A small contrastive audio-text model, trained from scratch: text encoder activation gelu, muon at rate 0.025.
Rows from block 4 of the text encoder of a small contrastive audio-text model, named by matrix and row number. Rows with one number belong to one neuron. Each number is 500 + 50 x the weight over its row's rms, rounded and kept within 0 to 999. All counts start at 0. Numbers have three digits each.
After each neuron's rows are labels from the 100 texts, of 14848, where the neuron reaches its highest value: "tokens" is the input token at the peak. Only what is clearly more common there than usual is listed. The data: two synthetic voices taking turns or overlapping, over music, noise or silence.
# fc1: MLP up (text_encoder.blocks.4.mlp.fc1.weight, 512x256), inputs 0-127
# fc2: MLP down (text_encoder.blocks.4.mlp.fc2.weight, 256x512, transposed), outputs 0-127

fc1.103:512421467556472452507564491492513483558456573437506583503363550491540516554407473495469535520514479605549528499505427544492492565482470470486618453555451467542418552517459539397532428502509547529467412514480489591507486525563539520487398450514472524519490552521518482544497525433539513454459520431424508601490533530495477510527487459458532534528535454522499519494540457497528593525601
fc2.103:530510562414382529558512556472491480575456481505499551538471503522526477374526502457429383517517522498482431504438450466543498554670556514559507500488461476617644602498529474410570479523477450440469396477530536511391405508446518510500562539501575412414517472485518478451602493408525492532441419507448470437542473496500505483511522624562425560546511525473480569433479515544478514504493
tokens: "m"; "w"

fc1.272:590517541562452505496504452502430468425563452546477600569460433596494483438559523436488470514381431527482482515560495439580551493535607542471438478500452449517576485484534572527512590515446475452533474490571588457545475513434571587518459588528495566466472533629560509542520519525494516533480454528489512460468420571552438523544503578394438522470597506398541497436420503497568427568492
fc2.272:438475482505528533597490520485517553453512430512439460473517480421533542580537467584513484475554515397523519490532456492504532499532496456533503498497566529463463439444466488450482385478461472429477489478493425557502428558522470447430555503487484457489520467537476418431504530427577610435511515440477404497490594548525406462542555443493544618401422578460518536571478475456421442471458
tokens: "z"; "a"; "v"

fc1.386:519520537402507466485298529449545552480532462518551609555533473535463567523430550463495528546478466509495507495471490493440517555496550539547533480464491456551486546489582492425469570388405511452486505521471555438499522526431476505559501508448498558460525416483495519447497485471500493481519425503485394528531457527359475500560519482487498564509498510517569600456472467484524417455495
fc2.386:451481445506506451562563523555574562529463540523515541494524509512447451482554504519506539461535566460490472495557559405390643512537474483494534538424443434493489514506486528561431475605405592550519526674480553426460564583465537540587570536472380467542508530420508563471563556430506494551526628496487447513446485502543576492534469523510538440547431461468494569508577475416459411474527
tokens: "g"

fc1.392:445514608519443522539444548514481458552530514493522527498487483451541558465494489556504463429409650459505484584476558432542413395498449488576411453492453546553469525527428474429481628536427557452521644512501456459557483399581523514494506522481532432467517471555489507490482483509566534551596459517517521469494577543448547513485511496518503494560569493437550489632560474498540572392432
fc2.392:499551531513469521538488468579452460403519440572548517528498475462417541535536563565429600476514421515473505547533448479522623497516551457431483504500480448544452559589454521508533463422532532494451427615507462442516502482408530565545466475456534365515456520450484487431420585558545435489455574461502540484443503476455411449394454513484446528537466449438501478470388552535575423423541
tokens: "<end>"; "i"

fc1.54:478493404433517549491569476455502487508575481447488570485478525550425483489464483498498520579502554476531470489564513519465480564438508524487487476510502525562481510476427544477515452425398578433600575517498576486523607648606440519572487537507542516448419499486465455484493454506578517496507510398468506528606522460500495505494450386456541533515588542549444476456481399534544399420496
fc2.54:466652485556534443510514430462507524516482538545494515440496494484513438445488521525547406485462460427473496426490440486535473458559465504531472495467491432594529513526598423516505559504456481559470439513567512478410479486484396455472557554524466558497516532521564511453526659508441457402472526486597534472547536473473473518536565549477482582475505486458589543595493480441498524439502
tokens: "p"; "f"

fc1.182:536553597467376496510476570479594513409450462521474474562510506474524395489403496593437501588439572544518544527525506466500405450529492601555461437431573512464482508506499481419479441622478530508531586444626501514570459394513421489544544439547455409569452482550382489523481629522429613531550526551502523542441469481511446520457472563482517454589455589530537556546548541488511463570573
fc2.182:446553476510534524602497498538502460514534604487535520530465471518531454481477542496498494498555432520451524521486569514618528467498582534422569534515535548501614503462602459581471598497449480484467452471415534512499520489584543617515557538411577514504530435430384551587510550548469448458385551559484549466597549563457549508570519512510490500556485544445492480468486590509433539424456
tokens: "a"

fc1.180:397598508512559503366478448522493456590468450456442487432510449559520465464489441561478511587457594452488521524504507513479424542525459490553556533370547511561504479495492463472510548585460516555444510427536467499495506519503541522469476519510455516479523477561420565498462469525473495509569496465545540443434488501602511549421499601498513481475492452545413505562552500569430577490525
fc2.180:477496427494536409441560521454553526525496484578464549484516459455495503515410569474534424551487487457491450533544546502412416471435548424578498611584518537523504486480553482592502542489544481490503516411597541450492452448498464475475555535544446567502484495516447489409518597429567458469555560513460496473539485452482554497417578468550427493492585508534500355462480509450513517419604
tokens: "<end>"

fc1.49:424463385498496509479535465442566449455548553477422401542484526460530506512481438465558539498447387453574448489552556521516609509438415520571460557505489448422525431456517647578609533540430493448438505582491471538618522491461398533472487465476575487438510585550524475478481436495550478564566575524497494541409503535513464477531564508446495425461477461576467521558498491560524483545449
fc2.49:518504552475501404556506471513477476473487432469506574469497483468548535495589524564453490568468489563526539535522503394466515410550561532570486497486540486524450599509436389435446451474456453478479542530546450535367506522521520626497469481472552476458458541451452437498544568512488520518481548479495523483530529490448533552478469392585501405469457512479606514420385545525556484443561
tokens: "d"

fc1.154:464510470504497479558527584499529447510444430474427588501466514460566433428491621576514408529471521534505522485563575438470571430552517586515446557495482523471460533503557552529484436535527542450560566473593468494527481478507441462505636463487541460547485549473454517452402487542474575578528550485573469456534590451443520473621448439515458530446419565484439462519454444424459539459427
fc2.154:496490592406601530483453468489432610529501552500462561446498422543508554551444548492486491516517452472420555501576586448523519500429463535522452519539546516491417518635577421490472440486513405444477502565531457542468529431538551473501572454538466497563548419524572495335444532412572563426471555465575492445489557468492508498581496487512477539495492439503458497597444573536475542397612
tokens: "g"

fc1.216:509542548514509493444479509508486429543557562507478508478584543530515403515535476555536446380449466510460537483528521496488463540488561494526527419553464538440501553454486543482498539451386478441501489480448476508425555472500411403443513419420452642465499494577527425473577519520588533505475510515510448511511564470524491457488480440440488457454497468547520557487520411381485460558524
fc2.216:455435510422498447409551514506436567454526522491531547509423559545468526506514490434524490616504566522486525438459453458511523530579499431396547530519524524581369543526515501463498505530523526503502431517453559493507556548498548544520453543483522386536499514528440399453590393516420483510434507444606516511584454511550470455542597558522475515538455469577561530572423500444541494424560
tokens: "f"; "p"; "b"

fc1.94:408510405458514594424419579494460490457538539523518531545545514479491490523568479495547515616494542531491566545496446484484420525416496529557468413433489468533482553471498529445423521480400490506481575494547450425452469410555548521503524560459515476430439518425586441592577531597466558474481485534501468501507416526569464490485612562523507369433555491515501527594494540488461444573493
fc2.94:495503480522508538516505455572570461455499497475549504506606483499540520447479413570499527630572558464507541553547513428478558509548484425533454532502456439517513504528451432492500523515433504404439423496537529444463498465504581464425569414590496519518491455444544527322420408520504535474433560496514531433501548461508540480544464470505518482438422520587483542443526465390506472581487
tokens: "j"

fc1.452:496539452446546477427504471479437518550533447526509570523574547442476450525550502549513613576479467412540632388545495460442550440516444474588609528414490428531478484486441535461550430485426522448506550561532526463431539499421544487553491541501451527502506474583521471426506449539551467506579513508515530468455468517585396569446462400484446473446536504510460532601589525560501486457470
fc2.452:457506564522628426553597487505517521461459431537394473457550476472513538447477493508458503520443570424560465516476605559394476570354510476624569489512449506447579474508569528514492589453608519582533441495544428523442473505469542519479582558458496544387412576547430559544498575474437510519487507476456437438581515489423553587548515436408593592508482473513566498535523507510594491450506
tokens: "<end>"

fc1.357:477500503503578474490490505572536502545488492438525595454491519533494448553544460485445457647440501550481536435462555480483447453461501437485544507551485516457467471556422536451550527563486533522601509447445503478468588583502456630439570523482485529482563404570527420528570544431592519540592540575508426558488625427536538525448475516455584507569523413528454478482504461497453563470517
fc2.357:461436440410516435414484474558541559434630620523540552481486568537558535438478541536475567501509475486365537562531583532451573519526520537497409520469483475530531589515514520520551463514459530481462552422489552448540608592495577537426473587548549490492515539496596588502383494579532511499558509396495584478545537467537569408547530450491528542442407489542559547541473546480479503547586
tokens: "p"

fc1.377:489629492509615587481514541495407521535473458549472425535520508405490596535453445519415407534562504454495512540493532490537396562519479446455505573503478438500510524513516470513559455559533460417418472490503504585430439463423532577504402562503522462466474594538510565444465471461408510471405501500495504496431539432544518523536524551544513516440547507503523463463436475501477528436430
fc2.377:527421514473505494545580341484507557464496514466591553487483534537383536379481481484514510594457374505483465487562500546526652549531398529490580512500487489506463494474507487605446492464447653502528478452565400551498552606545490482539488548514545488485482480443484414588454447564531518458520570512516385518540504504544490462463464541446477422514544508548517512577562544516498492529434
tokens: "p"; "t"

fc1.429:559554431489444471428513456526497408472465524427449470454504445501436475536559452498502513512464489544467523446444580611480554534485536541566541512400468453557510435491499586503488533481525531502498439518536546443509453456455573490489545424470426510528507494629496486394396508500551575547413559478525618458517584428540511606534542477458439550461522491508452484449511568536452455504467
fc2.429:484507530468506590504397451527562548552477501491557482488445491484549464588591491514518428426406491579470497511553355452499498490531439457440487564541471517524495464488482428470402540537539498546607471558518568440508549517460438519490494485457494435480530537458563558497492435511610441480521606520503634509501468435531414482497539429474473493540477457537500477633519563476558485479481
tokens: "z"

fc1.476:521546534485460523603468447490514502464469558608458475536481509508491429451515476488521597406440552479545516530454442454493488527531477487465583447493493540520538552463571550474483447549427508443449521554507642505563595479467484498492469494499519469448485513561478507450502405443460470451579514474550518514484568550493490510523555561435350550523484421551554437438470512465434521573470
fc2.476:409543483463470465657559448656479519506454539468462436419467520507459511436451504562509490517548462522523474526490651563455511468478536411630541354491545529474393448568465594482476520497455461554497548535490440597463533503441509598555495491516421463495506442540559520485582581477486514497397475451443512432531478554500544547493495483551494533481397620541557568543502504466559474500512
tokens: "a"

fc1.507:506488475374557507444480488539445393548557460575461510465529378520431482517491377542448465491499559524505482552403483478528418511466462425535587568520515453556474446521493497482440477478466525511515417433419505519509417503488455508527538500537612507537421493517419539512539430491424486524477452483467544500457411566533507504545496427485497468451519578504417501450491553478553486552494
fc2.507:511585488459397474489405454506424535550580506485621457469515545491429490442570510424503447461477466414496490511498520436441574471530496445536521473477522507509538469479621475555418511595542451479466493563429495427397503464633448422541552588497405494523489557519608555523522531420406419549525433503464516447391464465532459536523505520463448457518542473510408494450560471571504450488468
tokens: "y"

fc1.4:504474512485437549511458551564423532486466589516473499557476438486446408534500405532568606626495454508497570470530403509481517474526520424441561529490485462466492444483424491427489524491535590518555435428502408489469573533365540541517544535508534452521461513484430594447485464522499480493451474524489400452503508523478540526561363533656587441456503614509461528460454535522503565513506
fc2.4:442485476487493530519450529464440569495572398480609443531482524549583491487542491476512362462579513446494451490533546524555522470443453408481438483565522489480461476466469569553520594514495497531366464572399505512436468521599500417514425456528440428510492545573542453543530495390507487504521563533497465571587449485562508586411493571528514498507479501451540489429465368541465501472533
tokens: " "; "l"

fc1.508:471467496552478585507520500508589502496484431452500511465518450539564453472525499506534579492544500508481575479425555496537490465545454448479494428607515529437517478478520592409463473484397486537575521598439552397513539480538525384515551406450524400501549475483515460475467491431587487502539471537453526440529533549486461581507476478456535553562393415461498342423468484534499512574501
fc2.508:523472577504429469516545452570506548509503530518521498516485569406498500522413463538515547520623475534528488538527532539525593566479476461410482502384495439526465614438520536588491528478470431590585507446463443490497495577496481494464439561509452574532443501473545521481518490529498585506506575440509432434444563423491461529482496477454522386576483532487470474448422498487392544521529
tokens: "g"

fc1.225:525444517471534501445429534507535479630501461563502488512501484543465485560545520558534524429531498500598517551532518576456459496402537540528456494561488484472413568502433496511479509415513571514559490447488541539542431509394528565501493554471428518584482464532544480475597501428475418499503498470507505476579511432534373540491543514472519554471643595496535579458514491562559639528546
fc2.225:463451478634535492497455465506407422414502489388520526554551534491460483452429520489403560573479512560471449618515558440476436451476439563601499537564407431457479538463377436473556479495503593468524537481549519449445516416424530487476574503561446548436544509475589458426454522631481475488508481485489479474494537442532490565453497488560445516496515554418573461492460513552546487569539
tokens: "a"

fc1.96:450478516487486433538559490452494437520568467592489515596565477461571573517406491435427548585485576484516539521490359480486525507488549498527508505515567483474566471547503465418553418559495465457481472597524564498495465385452661463486496507454527508439456466438505537461502482495572503467477529524501532443465529524551434533557485521434576443524519558518556496551446492519385544610552
fc2.96:388438479521460518450587520400582492500470571495505508598532465527530448449503524579436457556587465506390463523458536405428566563540525563444487494480475545519494498543520488454563459522489500535458573474530529459502459528516434538576558499516426457488509517496449508452448560484471499434563497533470550594502464485523545486467362402556463444512524526442503517525447519499562451582549
tokens: "j"

fc1.124:536501458453514615504487453506517506493522574482423526570456515526375488520577511513453475508386559513437461491562586431465492489438489573486511491514418436516459536495441435527559473512527472512419555371480488501446519554464572562474518479573527557500426564574533588437445493479567551503495488513557554551455522482441598529524592459543546452430512479486536575542554539607484490512559
fc2.124:528514594439449541484458508480500546526527487501497407484435477518472604534447530537534478586568454463587498470532493469561499544596393494507366422459573538525540560498599510520484520468534433421498495414493399492448579583538451528540431424512465476491468475520525506462367431495510438396468499467581507465499504504551467525504494450459528473494468477547437521509562426577490524447506
tokens: "r"

fc1.123:451529450479497457478505508504494486538555485452416499562460505471542538579510508522442509481396451505551551501546477421457461528477482518488608538486517495539493551474581455463545447507512472392466526561492521471578534548551502512438426494560565459493535512505507465565507630525536546570503384380543563548490471495538538507527526504502495609459455516556406507568461467545558579506470
fc2.123:535476569487452444463455521408579517467503532625500465501517459504513500439526431474458418473439390517415446512477523502524526421464513425487466482523492509535529618514542441420475450500501477511509532559547492436475486496480562596553542506586445545474651596470505494453488513500363570573585471587465471486493459551482414506507500476527440596443555530571506492539414541479469528611572
tokens: "p"; "d"

fc1.81:533465485590525488506538514567508452431592537554514497566545503556555478562508415453565591499524584467530506544449405544478520486558572443470487466447426436523469579539500546529564534414425511411516532570454488437582558470505521546483400438565540547478522503525441425418501637512488579488542528464474531415419532469534503641518513521537493515452506420496475456498459445411515483526466
fc2.81:470504491446448540504476493306459546444423467500584474525453554386558496485565451480513530391516506575439505489452585470502561539521481533558497504461499483572461554414470508443445556537459542530497591530525557446518480447415543489545464544434621380528462503470606479470610499509521488519521454606523549532451443525620467505528456455508465519540540469583479546515489437501452534611574
tokens: "j"

fc1.478:531488456517622412529544440513487532539498460493451481496503465464509497486532540527443562424562514539553507527521467481514548490477506415496508528483392417510471432515535649476514507579521528575532490468440498529491432496499526552476490455448564443425534527585590487364361419506533541457533477522485537506552444533548551474497430473522433547465479529398388495505512495520474450615524
fc2.478:501552552526535451506392497478514509516506559463636473582534527521527474532492486595504558545530508532536547550481541517486461532509509459526406506419459557428551471538523456621558490462493514437427524461533461545465461464447389437520504469413368550584434454409485561495463439559453428562516546525465484428503430507447534496592393520522462464508520446513588544495478412469477513440450
tokens: "d"; "i"; "k"

fc1.463:511552411607548610514516548565501452462486501452531491542452580576422454452472513675479529477546527428526527615498529548499406545368540538528499453499469442522471461424478512544491500497424533495579535537469509433497534467509504499441475462515486557582477462532493524529431478531496464455462431506465486506561543467372464522455432542448456499508543384603476583456467476538462470447507
fc2.463:468551522518451387570476486506585507483447478540513500505519444496506613478474560494500533504525393601373460415402467549558500575558507420518446511490483489469596612473582446537508498491386399464461447476536459433469471503575544456503502550542467615507501524562470516511452549506468495495439472493557516463525413507497440555610509515537464489599405510497448498569534512566527537423415
tokens: "p"

fc1.264:456491505548498533559523509528461369448584541519485438465511598457495583544464488550567485542565485490577509495541547496518469453460565592493472559600437412580494576581525463578542539564487642540441588449532479524480523595526515451577544463470653527431496561475548493544495554476474496526509427479500494459423448516600516552481459516508564486563512435516540453600500448532483531453517
fc2.264:452499467469486466484576382351577479529465452498420575504557434542475544476431511509433503492609461582483589566463377491479555430459480543521467490505495521497481568539481401538553541499513461442413512537491492465592546450508530572515434457553511476636515441562551495563455486536471438447604471434482510523478577497446470520536448417479461539516469494583482439428456437391570593608391
tokens: "d"

fc1.446:458518484530511504483549480403504547489400492398512579520422460511516455472452533535489526494458544504496610449471504489507540490478543517496494582504453519495499507525582532396515538538497509442680563540462574435605630457431489455519493456494446488542540494514470466456468464500426416481509521519428448557437551502405488527474528511452512515438465496470498414491489537454502489556452
fc2.446:535548455402477576572498442412439472500510589428586480492423451487501461556568523468471455586520530570579551483538443525415482528457437526496452566428502546546543474586630506487422428557454560434500475540433527559444455513538476514496483461482466468562520481513506483450424478509471522573496581505510524464504543506490515499514481447480566487465511533438492533469487582548409445528486
tokens: "z"

fc1.407:376564485446476456427428526402490543576596475455512535446562523524456482586533473549588536500567471450480564444432483426493447479445464528544543562441424518509499581483510558565521590513484513504520538553433538523481502510404474460526557509455459585460502549479542504469526507535522541472379408407512458441530496515439424509560481523445550530473521433528541542552477494526478426473490
fc2.407:454495472509632504428488558481516580582498625562580521481518510526399477499480461491582437455480503564538524537570555455484487575602595537512574586440655490444479509486617517450525485481535540532502446596484435426503513533526437561532482516524425497547507528539463475583491515434488458551461513593451486526450398460514502480493615551562485546416477489526422484476514515525485373421465
tokens: "f"; "g"

fc1.467:524440515403391591574464547510564428491624508373483494466490559461476532467535572519566556507406470457493583433524474607485492539536581545534435571542497451427504463486607523551504474445543503409483478477481423406400432453513530510364494451413446500388510426458578555501519474476522573487452520498611513474539517580553569436568461511556468449494468561486494523534448536435525479515504
fc2.467:485566394615570467438503458477464540411484532522425503471548533538535444494521427454624413526553559652489545366472461468517499540478459479474460532502455611572427480460499503589484539553538439474529524476528522410646464554490417436544504523473432560562558521565464501497523590451572501517568497494387463553544522497445511496450542506491451519508494460505488474481430433555546564522497
tokens: " "

fc1.255:514480508558623481577488486503539522455466476448480414520455413447441500536490481569523444426438519485408412472496542559550538577474461560472550462436499444524545594487398530470469563541571516432468527468536525514484555484593541510506450459498567550622492557524429479487442450427575516515419478526482572520546531401543575519573565572407558514522487473500454511474520478506520518527458
fc2.255:432507474476443404463575418523430483465446553494470468469486494576565480460556542534509512378513492578517597511511457511532616450460544552460447558448484494574499513488540538456427498477486541532555538512461463528457493505437513512502534520494489496472548395547515514561522550452490495473501513463546478547474442460486508538478533488370450473443569447522472467472470535513510483539543
tokens: "z"; "x"

fc1.52:542479465456393505572449468461604429505416511450454449430503494448499522513387510410546520526450527493447567544505421467578502480557530494503467467457481528541448562529492426569516508625487464563456581498527608610476417485487486508583478467479493505516558477607404545522576541431488575500511515476500451546504555533512469476450456535481521476516587457542491476586565496484611421455443
fc2.52:562432498442499487429495471606473513578532484522486538480560553605475506466464486549409550486539429468480476442529513545526445459608585442453511474524492456509547494462525449526499614464554570396431421400550490472466633528442514507471419515478540540491483488406487514561452449449423485470461566467543438481585548528511519512567611541544461500483447479448451523490484572422486491408463
tokens: "r"

fc1.89:548490498619495533597521507556564379478546476533464562401514542498462465548429467498547572483574482599542480530427467544519450483474444532475546478528539527469672417494482499534493556492476569537590544475397478483520444535478482521547504395485511584515477468620589506441532494553516491411460464533513473474608435476459460577522448459437566624502464435529443463439483521508505439544498
fc2.89:520465579483487530396546527565512492534426531506450547482378479592442426497514528542564414486537461534421498558480453543505481492536558458506490490478497464629485483586531531447505452511456489563498493464522527534526515500497466457499470525491616515519453371523452533519486513496528551574452387533554494483466604496525528491581594496425531412481434506565415584521541527552459525528452
tokens: "p"

fc1.0:540452382546495557519535473473511512495509523442558535500506589513600542418563496593472465576473429449530486549444467565522513535517458518474584539566438532410555577396420572596428553463474591490485571493515460508518473489431476520540397556533522409543391513509439481517475440525514372531526488470536453513537592464560531558570467492486549482499431534475452527478450536533456568552438
fc2.0:485451461465566467483525529518339491475525460530408465515483486505532424531508500466527514459426530448377519570505557549493518460478478489406524533529577459525494550548555482593497494443565527498552564543572522533542435512462496451504477531464504464568447600437471470586485486611449488564462512416587573491516500510450462585546483482445540565552577526549503556549526563394309482577555
tokens: "y"

fc1.266:500408541451504454492535499563501490523398498452514436587536441597504586518498466462438523541410454561422560556524478557427525451548487401449463554446471478486652471508503501479481536555421430531615442445546488565582576472515544457461425535496513493553511519508567476533602615500539503504456476582508604599470519444556373553433477468516475422449548450494415525576487510472491442484510
fc2.266:576498532523494447553514459513461516476572525525498574438505517525401497471475471551462454364466597437434412538560562474537548574569429564557478424416491493516488456560437504502555463525559480586499528565509480478446472461519486549555502527372509531424465546399616551448357449489561447501469436455491470467477570491457533580495503540536566502451549450475533546475419490535485493542489
tokens: "r"

fc1.248:644514520602410473496450481455533495524392459458459418485463568535609509504503539533482498502401518433502426416468417482456544397573543549509499501575478511514481457505415502428438530483581496572539463570493646523548536436516536526547374517460483491462521519531477561454462477523463531473516455584488441591552455516431506443455531466484479488505547575476473430489496568562420594537470
fc2.248:400480517457523525503511493497489498443437538499605544441413468512561476573558508500546599552567488547444610475507490546472468537518435502510480587516471474486507489456578578526473420620492530476460536554585488497459558467381455465405515461410492516455512475467540453541414493361467601529434585453519487477475457417530466499550500566469534553451475548544482438459529496451457497448547
tokens: "z"

fc1.193:483547466513481493456359534611452408524463429485508504532465563535594529396421533488527488493488495498546566532550482577520431528466514472477620473505510527550491506443559512524507566516504480450523499398525426569460478479503510519500514572469505588531612398595473466484416587420648575481557545514403527468447487545481560624479560517566457441480515489554421603540488509508473510463483
fc2.193:416471532600601482473576479464510513523421507494392515453464467434528503516506601503452429621435531510532507512522445455488490519507495522583484522558463555452488557515459487500590560476590495545468443515497428509542475475521503560495567515421504493525380482481442460460456482478511492520490536477564569462486549482457558504564551537488386513484462453533513481581438554526462499524578
tokens: "<end>"

fc1.402:455526440404496539463420491469513537511488458477437502509519477561432408576486480461499430506486541514541543400462481417496463497538523522577515477505459600492480494540514496580476543579504498470509514582534544526468600503513482538527493542477546564543502524491529534361616603466587507572427517446492469422529463463527479530553526442502408597496548531494494546538361455554447524418463
fc2.402:525378535408534510442537555483436534511557574609554527590540458570494471496579551489595596510560509506550480449513583455524592577537438526493518509451488531447493438482517466478448479440569598522531550613473551467448456515410374600531493490474450473560588480445420518496482476504464434493541554581502468499392464481499496453571473529563463475569435498466628547564486479421514435493498
tokens: "f"; "g"

fc1.286:589486436518502459537489548575480542493526501492475527503428448437561538482487537421399509497494449464444481528433524450512470511494474528477461551516555501493509522532502541451558470591410501573514422444486565344416503546541520464502449539553508572584606568512531508582464485495472500493570577445524589561487507530535317588465593541485553568469515571502475477595554448516477549526520
fc2.286:511515535429535599497500534480484484602527575540542521490467618521492531539500442602583451463446423498559489477475524431462547476553571524571468478529417444540510489451471452549502554497437428465419398499490462565506425440547490508456504383508573507452547443547574481533510568480454537539464514539502556486559426499554595474562546512461461494426550564488500434494434510535561480452486
tokens: "m"; "c"; "b"; "d"

fc1.426:510491486525529406519470618476461536479464371485494483549432548570431493500473537464533444414475598499492546491561518472547488400495525503495617550590449533467546383479525474591509450533519453538449563461511536514468461512483494527485475489548459453455522589560514617460457415463499371555564505492492530509471444402509523470494481416489487540489471491467414525325519523512477422533483
fc2.426:554469460494515536499553478451459418571463520484473556514465506471502450419498536469450467568484573505491488515523491497436468503550497504547484571488492554487446512394542519602543506549435429433463578535510557454481452461516544497595544445425517439602508385591465437495478521514515610437424582393591458414414578432508486540520524523440458464586509523510412502546474464602383388582519
tokens: "g"

fc1.61:439427608583527452473527478546493497477440478570458511515498534508523505511518456544510441547389468569564486483562428558491437481396530439579576506452530561460505532546486582486497619419513377562520515449436451595505497531546524523480476504523437625532496433561534440491476486434596592523539487507476515446556562407509586506552505424499523488500462450520462549451419467490510609472406
fc2.61:476452581518488498484512482435505457449475477588441404507480482438540529476472553467508532469509521530421505462529492525411505455462511477516467603537554496571468500499473487607589564495432469489514538426504404474512424528454477584426542524460512486491429539441461509493516445525556523486440475368542535470466420581426521535498482560483530555420460458551540515549510476527511467502500
tokens: "<end>"

fc1.372:556550457644539495492490496452401492575522627461455419515521499420575516504482444467564505541445448512490476557582463529464542462493536470453514551502460534490520365505563490486445504517525521504451448564478520496540492506419601570505460556469495512500423591642534509521457596471464538493465510436560486503543468504477591511532408453465514509424380592491487487410497535445474571542540
fc2.372:398455524521470482521514489527536429525533492436449490555554521427560475475609484500571507562515436572451477556539443550548521554476495518495534461434555510527413546573394613478410465575520567577554475573535551547510560446454441416516545498468455495558476455514431504485524441471452516430447618579422545512521555478415487537541514592441490485525495503547547490563523589510516476508518
tokens: "z"

fc1.394:516513607437402527541472461506527554495550419543497555523492511512431502547450464634468451440539471443557526500441469493487439559448459565465530444488508468519570556493551523525500472399493550401522455534529482427533483465572505470522478525489433518588539563477474521429453491420546384473483472462463522466590456388559596468481513671452568541549351466537495468507543523524501434547567
fc2.394:407551419495516479533545487493554421460543538475465568491442476511454489452571494463487570503429534475443497485469543449420549512579583582467437541489487477492525445489574537451502535525458526509467606460442535408468533507485555512579500507449497575485492576578498508527517544487440503534523594509469525489553505568588548548541503450472464502468465545513435566518504496463464563587453
tokens: "m"; "c"

fc1.383:405597484531478470493461585555523482498467451517499485582509501543479566550463478517393514509542487465442484488437449417465513610489477393565562476507405529456443446480499481521509539465454613401544521532518456520526532457489522511543509530447516559495479547515424491541570533550495522574384495402566446551497514458533402509460466455421413566445564502506436569599521497599432502515508
fc2.383:448454497564521513519626507453498472525552530479497458508527472580563501455584536541468521517469480481431538517467500449457515398517489576528530496431496501576484550539462460498414427532482447492455522536547433399468482536461474574455560459418498505495514466524543483497505487450480524470537494508463395573523393487442554432486516447579510409490500536483485497482450576478478459525475
tokens: "g"; "c"

fc1.56:470503482570530522490403459528583445386474487550438417557499517520448542519504477530419465484549556455506462511428442553447516597443450540542513561555464483470517564454486426513560506539466479483409473510539533477475432531469537508447490517531429543531438477479529505430557617564425509503485459502483520511485533484486526460475502505547498452607450452463502486607430565439413470498518
fc2.56:611412452453617497475593512491475489468546524541417557511531421372506523493522362501512428513467459498509475490541550414515417480534565521440483488513573526517468439392464454467481500459461501596446507552465534455491453537483447478459449525468525440487512523549586543542563533570494476530551588472439496426470435551515523431546572510515439460500478583481469522505459495391572609507534
tokens: "d"; "l"

fc1.174:583458455524507537484501465540513625558631499552504577521460626489417409484511472511515451559461541424465471562581474500554531491463503556485506403547588491470534479527545445529479510494447582466587534441485533437443519511644461477528354470509427513473518592516454395450536448494546446506402495493465541514496557478553505477461553513525483455491540462515361483453465542541496434530423
fc2.174:557569434443476532530469479543435485520520473488470455473508443527588420485477499504533533440536488559470476464422483487523506399482567425612523474487450447439454572519541530493543625518506405552543425501532498414588531503447479469542541474436483518538539528479535498548466432538476489555475514482481486518468502484398466431487453485462594490427545520554507570582540473525427459541521
tokens: "f"